A small image captioner, trained from scratch: encoder patch size [2, 2], 8.6 epochs.
Rows from block 2 of the image encoder of a small image captioner, named by matrix and row number. Rows with one number belong to one neuron. Each number is 128 + 32 x the weight over its row's rms, rounded and kept within 0 to 255. All counts start at 0. Numbers have three digits each.
Before each neuron's rows are labels from the 100 images, of 14976, where the neuron reaches its highest value: "top examples" is what is common among them. Only what is clearly more common there than usual is listed. The data: scattered letters and digits in many colours.
# fc1: MLP up (encoder.blocks.2.mlp.fc1.weight, 960x160), inputs 0-159
# fc2: MLP down (encoder.blocks.2.mlp.fc2.weight, 160x960, transposed), outputs 0-159

top examples: teal
fc1.738:151104104127162122101060072090111090094076109072168153104111170134100055161108095140157166143136116127130141143164150099151109140096078070111077126132135116154108131123134122067173130128157149117085117145092209162142069124077159161127137155166088109134125167121122082159137178108150166158077141141088098094176163128111120141182061125096079128178201081167108111113126110144120071125120145119176126095109141152074112142147128148156124180172105170206126108135115180158132184151133107
fc2.738:138148121175119158141148113123182127167139126072122094125151075167107108129120110099126175092155105093159123093075091107088106102169112191166155184113125111131131101075087141156153157155169092139149151102082124067135127103160159124138152104143111125094073141134156129154115082085154144090148125113180136135148069179173149106141104196111126117136138056145157113207151160129089174070161136076208156085140172164103157088164132107092141160141114180139151130126135115200203165125129147

top examples: the character 3; the character S
fc1.546:122092201116101133097118166095098140069135081116137109140090126128095075114157114094124103151129149185125129095115131083138085088111155100158166108062139149096142125085150122182126133123044142163109149102088085133098146091096160104164128091138080096105146174133061127117110113111095117106146107150043151120121139191121103180190048125135082111077161127105200152136102076113083128117094133144075133176149095089070121111128083171166110126118116107111136104048119095144145142107103135
fc2.546:114153157140151105130104119174048118044130173141093096130191109170121083099093070133161134061157138116075145133095110072129151109152135111157110151095084072091114123131120097159173122133109104081200188143121173141153173150159107137180135163164179133098172114148103132143121127108168146166106127057097132118074128137089120091124160103103116115137067157119123087130121124089114132158082118152110081117180142164125142061109089095148142135118079138162088145156140126176139031147154108

top examples: the character U
fc1.372:123143172163104157103145112064066092108120144141124121117123030172135078109133122084149120168125141129118130124081166157116078095106160137100170091099095181133108153189126115163135151142170103111080143202118115121176137139074117141127106122197151126158106086137124166109111104184117111086170114161092133125169086141101149134128161117116078142133134109153080090168150080157141182141138145114089136138165121099160116112106136101094163075138156068182087099183079213166079152130101180
fc2.372:121146130165050106067175110088163127093113123134127185112131129176141044077108123156082133128107106100146163166153139154127089148149101082135117134047119176154099124134099107075130117141123129166162132118123169117146134144134154183076094139140168095148088177207111078148169091107162142126141119052131200150108124184164133141120137128138121088123088062158139112112117139116153108149158156136164183202116130121097147143110064154183150100126093142122141191168145141096188131142085137

top examples: the character 3; largest: 3
fc1.7:110205175113191171128112101133133073130181137093122146126107067103109152086166124098177154071126120107193121083135116106144178142119151145126144128120140141089081148123045101126065123158095139184091107134138113097093091140137056134136103156130096117142135136113162116124149105098124131162153093127115133116139237106099156134102161115081165137148171168084159142120112098121071124120192155136215185092102140136127124142143143115101155173148137175116161181080113150118087165165122076
fc2.7:150149110091077070111101162116107144083140158133163160106123082182061133170100139126096131151148098115100113156093201125118182155095153110107118091105134066106120130105107143148143154085133085119140109115160123093102140113080131146125135157137110119150144150143105137125076085181146138119159106120121131176141132079138072156147130020129096108150127117106129119094100131159175132099079116161083115191148141131135141061115051140170172187115161098193149201171129180193119118074113081

top examples: the character U; the character C
fc1.321:115101145167106156129123090102134083099125081042129130143160103116167116141099106115122104084080133084051122167127125076144144105128127084199201168110110153104143148114113142088119137106114090085096190158139171147070113058173109102148156121168116096152180060141144180167134112163127137166103171129162101120098120119110121165124115128125120117176171099159100115148173184077145178194097142137096130128139181146144183063128113189107138169090173168121111089141146118140132135149087161
fc2.321:075143159172205148138148200149088138149143108132134128102134119129108129136151148163169135133111114141093126149141134172099151132084120110103141073145110110100100103167128109109092153094155154140133114168162105112097144122118053127129093153125126145161120133108135085132085198199071112149167149120082116088164112139027093142109176130111107082092115130198097162130113104184145100139138118072112040147143152136156133083112121149105145059222203108068167104112133115103140158124129148

top examples: the character 3
fc1.687:174085131131154087097137091128159122142166145145134087090095122130151108177186090160130096154119178193158135154064156127127214121190137147160119118086163141171146151138188092149162166163141127122143151169169115196060128051155119111108146148131132110116109166152115124133122124167100103114096094135068126155160147153161097129103118046186148106119101088160095160100117085073079156116122141104055081152079088161112104133096137108194123120103129138142139082174155122151164102115113137
fc2.687:168176198120117075112138138168110109131109173161150151174089115089099183118129131105157133123138156083149140103106120125111115134180146136139146126090081136084125108124103179180153175104142097101138157167130142101083092116047145103083130104146131143103100142091112153059113138121194168179142091165104100059142151123125118146142198142139127109151106159167101115112105082150177079110100120165098166112126137127142136133178146149129159117012054091165145127150119160149123060192146089

top examples: the character 3; largest: 3
fc1.182:139146146120187131077086105141098089101134140141143115121105107126148137133110099139103110121187132122108105074144075110119117118121094143206124075166160182151158186090114188152131122129066117173152134093133135152132148145119139116164105091091135110107109082106096092072128168130143148091150058188067171164141136096126150152179115139184142179067126094153124112137138137104101109175079176152050152133097197053100153125131143105154095105186098142065135085110112127171160113153180149
fc2.182:123113119132132074160152145192085107113088121070170176123086153091126123148120089105174141142079135110141121066152177141147107137154160136114152095178110160133130144140127152143168138073120075117186139133196112141171150129143130059166143111121101089097104082121113049057177110120192164122086102099081087090076118062121116163122135138137085189141133119109129158128177147158096155121077132176150180118143142129163145143104090075120091126118130109212110135155150068102145113166157139

top examples: the character C; the character O; largest: C
fc1.680:091080111070175148143092047065172079154117131210176128087166155175109130133068094179130098131109183119115130126100152060179115137146111165142127116065124114155116122144114085141152142139098114077146159077171121147186119093195099099110172163121129145117156104092074110160151143145156124145155140155080104104172133088151140106137098130100106121139159176130075076154114140130124079091135125087139093172169160092101157122151122132172132121142131185103162151090071146172124123152186154
fc2.680:118111170148113116097125200109119138223130177146119188111102096139142162151133133152112101157131192163153114126114108168161110088150129171149104138104115140174068072120145118131121118129124074082135141087097165023177137068139060175115113108145123106106069122180116121138149155067110084097113130114095122154137107134139146135138178112104123123161177070169137160151164087137108188138158170142130119151124200136143138120133099151135162066158136098149094164063099118087140153155083171

top examples: the character C
fc1.174:095143163050131118155157126106079132121140168101103138116153137163099105128152151144123129114060187104107126084116131145118161093101128104073126139147112115118116177156104125052107189142176134119104158149093123174110130099084139113145103121091092102162169153150115220159164128098100126149066064097068129073128077168113114221092092127142115188170165121123135060132092142171145179145133117110120127140120133163173094135120174119103118094073136169169099113144159120168139172079084154
fc2.174:095174082147148114082091103148114104169145086165144118212125108099108110137125096143173116145159157156107136075095125129086092060137112148124097152150121142166087160161128153129089145083155119092112096122137188128191088048134131106094135124136083124099152122120153090129130138138123165108101110065117117137136115114097142111183167161085060206165106162111162134101119127166140206168178095152173117130102213106133155184137099120081111091158065077126165111128102132103164178120141126

top examples: the character U; the character J
fc1.560:165149143066142100104088150180141157109145161115051141117121118116120167190168161122151127113122161116109113121179063090137135106063101119089121151127123077156123153144132186139101107147113135184083148083093119099156066188138134072159128165082122112181154177152096166119140097103140166148170122159139128108125086093140159141085108165150135111069100161103187160119184112164135137079148073110122128150116123150088193050131101141118140131134111094103131149085191158162185128056148115
fc2.560:105124110111116103113159159215172138089143136168144197133215106152130137149115083111129103098154116185101113158162097143167126135090126097095206130136127119057130112122140100121165177092111162129087148097135164144127104135120150104091171134080106035177164096171118086129145156110115177168159099071122144107101116163146100146127134106118114122147126143081111170153108111149089103123087201121158104201116138050110138120083122161130142094142129145125173108155106076131119211084139160

top examples: the character 3; largest: 3; the character 5
fc1.638:177131111132156198155159105172122120118121151132150145045135109150117173136109106047089104153146146181162099184121136155154141135128154129166182086125147105159151118097085167093033131212135107104131112191165141100126142158101157131155143122092115105114131156112168081090160107114167125173107082123109100148143160097180187134105181078090203132122108145120081117120080111151113119119135101185121158122200128090171092097136153101175135088103137158066106152123156112141101131120153158
fc2.638:146142090104094109059126076069138093049121185115162103138101164143161120183154172158163149150133146093134138124104156076132155183045157093140109138144147134147080136088135145141184131081149153049141117163127130152177117125101154157091104157174164111094221158158089128129108125167138120126125082165174081141104100144094116160110131157138120088102109119132145119181155112109125155150112107156146133157186154141155150145152094070100119163105132132120065148164105068214108094158141116

top examples: the character U; the character G
fc1.135:106160173134156083051095130231156116119139058095126124054118111113166084111102083134124121155115107145112176132118180151117138091134115128171122095142177162172134140098111101085133133120130089110124114103133160142118091103151165116148096131128151148105102157096149148150106161090141153133141096137133154129159177106068141135108120156112084153155147102077105099143099141051169102141207182118153152153151112083127214141145118048080058150172114138105085076164097138126152172095146153
fc2.135:118079132134137114118138046116130188132104109138140118138139105166151127215127128163113138123115146107133123196115112202113134098113129147169120144110128120135120085074193133143104131124126150111119158143184115081069115069139156130137110128149123097108183172132112079117116119154153170121222114118120131122159129204131087138111130152143125121111117108103157139198096128068148119141093061135149160124095149171106115161173132139116110185189199124146131173107124126049106206046144087

top examples: the character U
fc1.435:094139134110159157138136152069142137124107114142130091072187092119134153158151098100139129157115146136092115096120138050139145153142137122201160106144090113120142140086143119092079119123138094106128136094161145124129087129185207086159145167124140201120086115170119164182114111138199082089090154157165085144121161109123137115104083172194157145104075093143112050107166066077123133160092122120142058188129098118074120157141148116102199096147165145127110132125091136145130124093204115
fc2.435:150163133143184161146138144131223138155082169091148128096093081118158125127093075145114142146069084130144114125116151089124104176179169092136079122101047118157148152124165185122138123133115134139114111145174117133104123082090127098077172080187114124189103113093122140108131103171140131157123090115124144131100082107080160187135129146095104076098099137100188134116178174131159092151185158132111140120116056115155156156083114162143110094194185096076119176140124120144180090095153157

top examples: teal
fc1.430:187149165100134124050110093161087158133186148125123160186128115111104114127105105159152156146161192147154155125108156131093138157036120046112130096105195103117107159122133164165119102177138154066113180164106122146118107111103133137163098135137108142153156078127129154081151140175159144111091132144120159087144204125076132170193125169121170174121182129112142086141120102138097124120159132116067130149183075148111189137121078159142163071169086120150152110107083121139090088166132126
fc2.430:145119130128102160173117117104180137109180133149147139137079112114127189150106107096121130088122156071120107106117127117154126149037187132066153131103136076115127109161146150108168122108131158159147136187088098103108098078119153171176169146108065179129110198170163084139132123142128123132106115185153116106097067115131134098150143102148164129162090128163114145146161128140139205073076136173220132000143151148160114110119092168158140136121135119143121129155137075160108136157124109

top examples: the character U; the character V; the character L
fc1.109:135103127081114087117169084139097117130098130112164142131133124104163111173163096168101141123122117119132129075095092091104092130131086100105107087146160113110117189101149069131167179071206141155151124123126064174150087112130127184168092135100118154167139115130162155124151147139159115139112100110095132146250080081103133164177097123115124158089153092108153138142071164174121141127107116076128112067086069141102112117086094071126189125141156150078083142132114131133180149190071148
fc2.109:165092129139121158140153170187163146074120156124138108086154146119139139147075085115188111127183130112049162102164149137085175084143135111152111168138190104141051110120126126124124172133103138134109105097114076140108078056092094202124182159134148125118103080194198128128165106184133095130173155108133085073125097098080117051094104152083135106086180121111162156106127135123107163121173150121122193119148126137130089157150123103143126168159123114089125065107079116136147109133099138

top examples: the character U; the character D; largest: D; largest: U
fc1.285:113138145124151106140120094129137114110092157156161074124126094113184107093158134113112125204125108185076140145086169126099149121106187165097145106048206137151093117171118080142085117137093134082158147156121103152137132107140195118200116165150067091094095114126169099147113199159123141143145059180128063118129112189165120152138197120186148137142151104136087108118120094144135154121151090067144139135149114138191161095173146161105124104118129072139100124111118145155166168147120198
fc2.285:111078156177143135114126159101126165111159101133136080098154148111144189091119194098189132178099119127160095205091147151159090104160119149201191116121065171180069112050093126140158135094099099139156143075127140146129144094094138154116092122109119104180123164165154159159135102114169184151124103178164129089129160120186121108121158173100146083105106138173154127134091095133106161122133122106115160089108131160160159140128154087119186187072156087164180115109095163144086116133169137

top examples: the character 3; the character J
fc1.303:107097117116166137081088067110122145092151135150142129091099135161166098081158061123148122116158140121102140106097150164057116110119125119148113087138150145162117099099167095134187145097137082185156152154086167206205116126141140162128166128163241120119129103136102137090130172157128162124096147134116108151174088086118125078204177133191137138127162089136073114134100100149188206113132116168136078140107076125142167167125118149108116087103145115118148084143120179151160077119127113
fc2.303:059110119073147135111138112124073130167090133150111131151120139146126173190203160110095149119156162154202112103096095154132112108150091154081138133123091134178140140094130119165162113159205056123130178157126183157168107089125142178122091140130172150155164110142120173103160166122169151134156124127091102178109179037137158105156118132102118056103093136176111172136092142110159107139146170111080111162099090125128077107137164085163139167153150123125060170133152134132094113146104194

top examples: the character C; the character Z; count: six
fc1.628:091112135077158080128172104096087154104115114109112162117123119117156098167124097154132078136103173098184145146141117185135138108099142088164093121106158155087136173090104144075089145151138174103147056154161133109171129144148135144121184162151110083133156094147059122115130126127165098147121105165163142113099133163173102142032145125163092188145127083180086106145099094100150192148098163115163174109078114147119059128148129146104141134134185137192174075169127160134163154051084138
fc2.628:131106104136187119107130133160129097109115147122169107174064122037090167084091130090103145147126154084143124082128122179179093136090118119137197084130166174108069131096092068146136124113178139132161121133148129158130161077158135146149164158134080163140164133080148129119098094094053137128112118128097087127129107040120143152133154125160158134071118130146174176221065110122118175114167117110112137140093124169111144139103089137096177073077139124155152100106102163090139179132103082